Rows from block 7 of the image encoder, named by matrix and row number. Each number is 500 + 50 x the weight over its row's rms, rounded and kept within 0 to 999. All counts start at 0. Numbers have three digits each. After the name is the row's rms in percent of the matrix's.
# c3: 3x3 conv (encoder.blocks.7.c3.weight, 96x96x3x3), inputs 90-95, a 3x3 kernel for each
c3.0 098:407450470488488518537495465412478488477544549515522519446377496502410573577551526457425492481453568573515548495495514459516502495507496421462394491564510491474427
c3.1 106:503540583496520503451446406351376472478509541434492484397390495500518541450461451373473518478486529407465476489553595501532562467522528517550599520442494461452467
c3.2 098:442463423510496446496516496579463465598474476506496502470455446539424524477466534505433488507437480514510483484503513529503514549558556430485409560617471499532469
c3.3 107:509515494400419470378470517558461495502505474497537529570562455421386420492442442553563468498430438548448476537555511529492465552490497541542480530508521532470475
c3.4 103:506511499508470493570560527591497516570474506483535488530471431524512455472524516544407460444430437434478516483478489527510500534541484422515465537513427527577514
c3.5 100:486366495361433410443360519416518479506472469484500470489524475492521520498396409465540494516530522448520467612457470537475501510489476586420448490514495518486484
c3.6 099:504447462493536392517543431506522528473551545471455501511510625593489542522531547530540585540489506570529503520555509545527511533507496557546505587487530499470510
c3.7 103:510532501496461472526476418590562508561457561474494509541493485468465445423440416526478486437424380438427381525513452495458529470536469445540468521564470478508444
c3.8 095:485501510500504545474539430416492493454517461463529526498514580495456562490523503515525543503477559506473505466555539486474484468481480457494508510529593451430441
c3.9 108:472444487555528483509506459554494491528504459468435443512478523561474471537497542529527513524470491502498528415471524540505480534486422499488565516460467566524399
c3.10 101:489519480538538531523518523591518485527504442461500509578505481580515534494481512544486429506452387494492511516529535593527568525531520473493506529573632529534518
c3.11 105:377364375465478378533418417452536399427479437481491488494490488496505522488457436501516507504503515497498470554524525513510497470532517450434449519522440474473404
c3.12 101:497538470521495527570518507499532509571504566486509516535506476496440555532496521510511457523535496493481493502483450544408415489547394388477480501472537520495469
c3.13 101:593505471537513549500482510437519605480503528462535521510506522495487446486454395511462507487487462490443431508487425454455469414416470590437425474450465448405437
c3.14 099:460529569514493509461428367387455500505519557499475513502528551574555599450485460529539548554554556447486501478455464523496510455495506463497558436396482511488502
c3.15 093:598582528434551549451488490498463563491501470548509505577506452541460543539524498494463415461451508513440486456457437489501507542505504466535431489527500466492471
c3.16 094:505535598529521559520541511439495484521511475524501492496513541456469462526503530524517502526509535535531522566575612539635619535493523495546526538624550459454466
c3.17 096:521483558454487527548516543419414500502500497514503488466452620502487591567596599510499575494519537550533531530506471566544483544501565508512532465482469529511581
c3.18 096:431430502526522532467462538459514506478452456417521392485478536533568498469455549542481529495499483483453465454538562500618595525519503459474490507546509540529536
c3.19 106:460460475442424514463426470472470502476439514518523515473442406426371428533477454472425381463404399525510514526536522504517499568523502557545488547520545591511485
c3.20 091:431447494478513479528502485489440516485503487525499509525519484547542545567537606553570536597619565567561596533444462494479507522487511504510513460450547508500534
c3.21 101:490534486476527487409540491475532538498515536453518478559556573483383454470382392519482525470392455474390444474508511475521534478523533481467537461474537488502536
c3.22 107:514555448536493491563531453594539455537477428556496486542485437582516434553542465549473437540475379563520457557463421556399490548555491472530453543531492520515477
c3.23 088:425383446435433402531520514485505490474492490512534514538572593549529554582559633539592602602576575597559566591469463506491479475541516534453480476459510511521537
c3.24 103:431470416420442457466472522501460408442456448546495531481466541494504463546434445449505517501463496478473441429449481513480467523508471484410447576394437468508496
c3.25 093:544509464496528497553533515575542464507484572509532554562517479542450544641609550532504464555504488592567501520552484553540488543566512513552467485482531549535622
c3.26 096:451451446496502534550508550488491520477445476437518438436495521491492526497527527512495522475472498500521513488509500493576566520582556440475438470500449525530515
c3.27 098:482501448455528444403468510446544457459497658473531520584495517514479524519529441500513470557468490458465462499442500526477460518581515507500509544493482515559552
c3.28 103:458458397462451409510578567536414496501565455523445487451458377550507508471564588498537426527511519532527522478460444495490435496499547488464403456500439518547555
c3.29 105:471524485477540541483546488471522444537474450510487372515539473499416503463456506510510497498424507461472525496476503508493506477513536431449494428434520470514554
c3.30 092:490548555519539548520495497462501520495539556537515527509472518562554593619589597525518527567559578551558566504462459514475456473443462500523568434433523441454493
c3.31 094:497509511545512497505391390567479534565504544508507494566529542582568530458469435634601588572559526463503491547501509507446515493526492464533501484533496509541474
c3.32 096:507498576523521572530506433596487500471497608479525521554518582556541603528551479568532556501504536516511518535533510499462403453542453407490522495506556505510487
c3.33 108:434463492518501566521525452512458495460581452447513527449555439514531509516513436524490468506477499491464481445545545454444461532445484506477539476398551551530492
c3.34 097:512584477530471517512509494521556545367472324500459511474514559474483499445481502484522484474480502472489539476509473448493485545491470487494441478516480499498517
c3.35 100:525419416524482520522496454480458445528525482425495584512536412482429377517526532521479447535429477537503485463476428540512481525534445546495392576416450496452417
c3.36 100:507483472397422509415419518464428502556498490543486546461527464538526468529528484553523478551529456551539509537540477490488430484506485552562449533493493524495494
c3.37 099:554501486395479514466541478475511516447469537485479523546557437476492540492490448563569476516491531508485458567534588536533525489453448637590510526448461528425494
c3.38 105:478531509524514510460464345422524511508506497519506515517525446551557528529461464524502503543529515501510502481421411530486513527513458474460542461452510480511528
c3.39 105:396492496478445439464459364440487486499491486513472512484397510437530452528535536474489478457490420488512483491507485475483537554520509533502524570476564542548568
c3.40 098:499506478481507513440458474471521470466466667457481524488521504442486490501545520493500493459475464515514531497475526495485436521518507511517497550488487520553542
c3.41 103:524521526508513514502490514442520524485487419444500390446481526457474433474397509494515527443467440448436499449509496481550542449490501496493514470472489461478488
c3.42 103:474464523441437499510466403509406411473447474443518520484519568416439536488549553501522540411470457545513503397432507432455502513511418432459589431447501531450446
c3.43 100:462539568463522550461513513563512526496511470504542534462457552514456587467507485492492545436453557450486491514527528547506488503510472416498516460533520466461478
c3.44 101:511423453485451388526539534493471524453562463474539524459529365464481441525540569461457330540504488549536509471392463512466425519500532570392472443400436499527477
c3.45 102:507495505478462424550456517458525492580428450523508522473519496508505494549520552477465474522491510526522508448469499498473540395528552580420497507425489491488511
c3.46 097:506518497499479513514435489503459511522514465532471483460523530451452541486508468531546489491503495503506464501542525481526521555459545459522480491494585451449436
c3.47 105:528480547519511440529435522576480410483473445496486490489498457529509398516464496535493435540466385522483514561489478549504526452494537552554485560487496516425516
c3.48 102:490494500512513590508499516545541546535537462533476506557514449551471540501518417518492475493486522425479448557540530412466448530544416516502496468448542517483447
c3.49 106:445490523501512514476474430411512500512510533547480512505520469556552550565563482532515524543534532501539518490398388512405479473444435475443476482394497480437486
c3.50 100:469505489556532538499465434465452357511539499440537483471483390560555562523490407522529525554532553536462439515494521553508539521515514503436500577581509581495483
c3.51 099:468538403483550444505523493446532418593523505538496453517496448521424498520514568476510468486479443491514523473480499450515527419521512467541497387526512422518557
c3.52 092:520547599571563542566546477436427479502498492486481484477497535514547570458517515502555571536531571486519522531524527519540555483533548511568563494533549539508503
c3.53 098:442338468438385364439396540405483510461482428497535505446523530501479498508494547478567555530525531517548546578408415506449539486475508566374422524448492522481489
c3.54 098:523519429485436478503527533551439534505597492504526521537521429440494490473568516566500461497512484495526511436490387505484501546525515520523392493530558509521465
c3.55 103:417462497480484555528511451568484462460474395539445477473430452529491494458524519474485476493512514453510572453479496514486514600574517381423476498480476567498522
c3.56 101:483522516441486463541455429457488464572460485519519429494530568420478537589530492515510511437459487497512482481483424504483423557523446523425438560430437571556504
c3.57 099:446507537526520530498487487471471493490523536510488517491494517575568588497583617531516511548564542484524536506423427565485495500500503460456529451444486534528555
c3.58 097:475392502377458409463434541441444445473494606460519507493518510511527531441461424473567538509509511458539515553461504502409457504573472539502514471481526515520467
c3.59 107:445455500485481556445471497514490524528446470512515538430385488449402441481529507369365445412399411498510479505563544514524543473496460487519526533540567482439405
c3.60 094:425532474539526551514476535508435454538453457513526479417474445511568569547515513498512512509497533495518464477541541581531622480537563449496451501525525489513501
c3.61 100:352399462432394492477438489521469513534415467545525480432465431435460531492484528374373409460467496483507501466522524476503581476512540492444482414459508459503515
c3.62 104:509518553379382399490480465521515556496443476433483530501562559636559475408484452550556546601521501474473506507462407395437398457519474534503465462464457477497483
c3.63 092:377359462391409358406354416474527445501466513507489519495581536491510494515481484517588559557544519547547518622509535550503549521535523570499550526487495548531542
c3.64 109:537509539528510523506469484497452499462460360467500423506511489525534535463480454557547534534499519506528488469528529498533611496460506539539533522499484528509499
c3.65 102:505476450537486466499462428474471503547512509475483505500470485501441454473411534487453504488421491486452510509542495532529497495516524499432463487450463483460471
c3.66 100:506471441430468440495550522532514525524517352525541527461531432526538484538574512527468440475486478538551460442525446501506501561517572518485486485488513561545517
c3.67 101:484488562468545543459539501373561548488518574455515521513549612448495553566501567497521502424470486506478549441497501503509482483523509473428547492457551487494555
c3.68 101:512550514477513518471523511449493487357428517465521466482446466524410536514503554469504526510456504431479545459519551438589562531525471431507481504455459518517528
c3.69 097:390340392351427371442366456343472526522461471527548487470495496502502502477393396503517517515513508499495495530453497503449530501448471593424466510431498467446453
c3.70 105:496468499373437473435468449491489514460489460546527543548534527573463470531496488538541522587479476505482498482469425430440392521494465567497458498496480508469476
c3.71 096:349319470352415408444359518439459475508423448469494469466544542496500523429432458478570571492512519430494514613527527503496516468487557565473535509479550499481523
c3.72 110:487427464488433543445490462518485451463570429504485531488478443516467530474442438493492463482479554464470477466587533452482432506461494435483476487443495540433444
c3.73 103:466523506543538526487459362502481524551533551502495507548558493567527528477507486549548515538526528468469477472431398484452496449486458441460469479408483482459479
c3.74 101:441476576429497579457520486460480545469436411541498419457499565439469519415422428459488576438459487420478454472491550432525563491448462461568573484476511443463525
c3.75 100:510487521474462475479438436487436473519491375446527539486507543527539539476528520548520521533507503500501527445485490469497479501475550520522527457489494526509513
c3.76 100:533481494537473432557552455493489505367457302459501486509504524519566485512505536548547518497526494534536519477500467461497552496502494520514510493515479494513476
c3.77 102:428446484421451523454512523486504505406484468541519541465483477434424435546505502471471467496438438526530512525531493456491451513479475589529523518519524504482515
c3.78 099:521543513521505541523519486581507521579453519523494479598523553568519529498526450592526542521460448522484446531513493520457527491512496454528486561540513526519473
c3.79 096:471531546535548531554536556459536523528538551531495512548525523565546532605593607539536497533502512531529534443365388523469467538506497458456473463425500541540537
c3.80 095:344313373350399345439426474457491491487464474578458514532520548482508490517508507510575591509524505525524520564509518569516523527537543572495502556497543549517568
c3.81 098:564571607488515540496516502418513518462491512465540523550586600414431588622608603530584558439486558594595572597538558556589567551508551514501491570546495496468519
c3.82 106:558523498526529549514517545491464521519416542517455514506487466484505539463502512513500523502502496441506467601537463523508455406463460512497502480497445446456487
c3.83 100:506477557520482500606533492403454472447489452468446464431407512425439504546528556422461509401452480527523514535562590544563524556548550495513513574549480540500484
c3.84 102:492525507568530496463421403577587479519500595580480517530487475592611573539530521584550566589604577499538568538448425470382438490573453467471449466471396476496489
c3.85 098:523505553452514515489572539479537546472512533503485568551515588479499546486510513553536516516472518485525552514527545559521431511493489538435586505478548511518509
c3.86 105:501435480467499583489545479542491499461505405445497452496505533473460470469412457539547539481499490458496471469510533444556569445467466514531499471491507435466476
c3.87 096:546520523378470514419464517460446445515502428519496465488541505435510542473533563516505526465451510454454532479471456475487522465507550488537484469468519440433530
c3.88 102:514470447458423476445508506523499522527483403551551523565593447532522462482497555508494470477465516464490540465432448517502480478511530456477385522538417533530503
c3.89 102:512476528505495484494463457457457504425464375529414501502508516478499436490463530538504508457496491505493528461490490478481573564493542543506533512517483478536529
c3.90 100:443534548493548554421502455475518567580532580581518528531520532553530561477509546549531556524519541489489548461477493475502492459469470423464549369421560432442494
c3.91 091:345287389367397316401356390436500439449452443518505498494558539520497518554510496522580549547520517575544513597493507554523517513528520587467507535487504529511519
c3.92 094:420487507502516525495463425361422500515519557528481505449447484574527580536500519504563562609570593541532546539458460564493519496514524514468523449441524520512522
c3.93 091:480525542500516492522502477413504491439496547501486495518543528566561589569593645524559565591561567554546581529448458556508498515512512506463501439424501503476496
c3.94 098:446415470518478495590503573485493431493520474467491480441416440417409471607522574443450473447484500576545557510525538534593535556519552458482477581546523517487490
c3.95 101:473442470511483494526509494485456465553485480553516515426437426484449469490503631442436407466442462520549568523518541562550527550537550487470420535567474473463465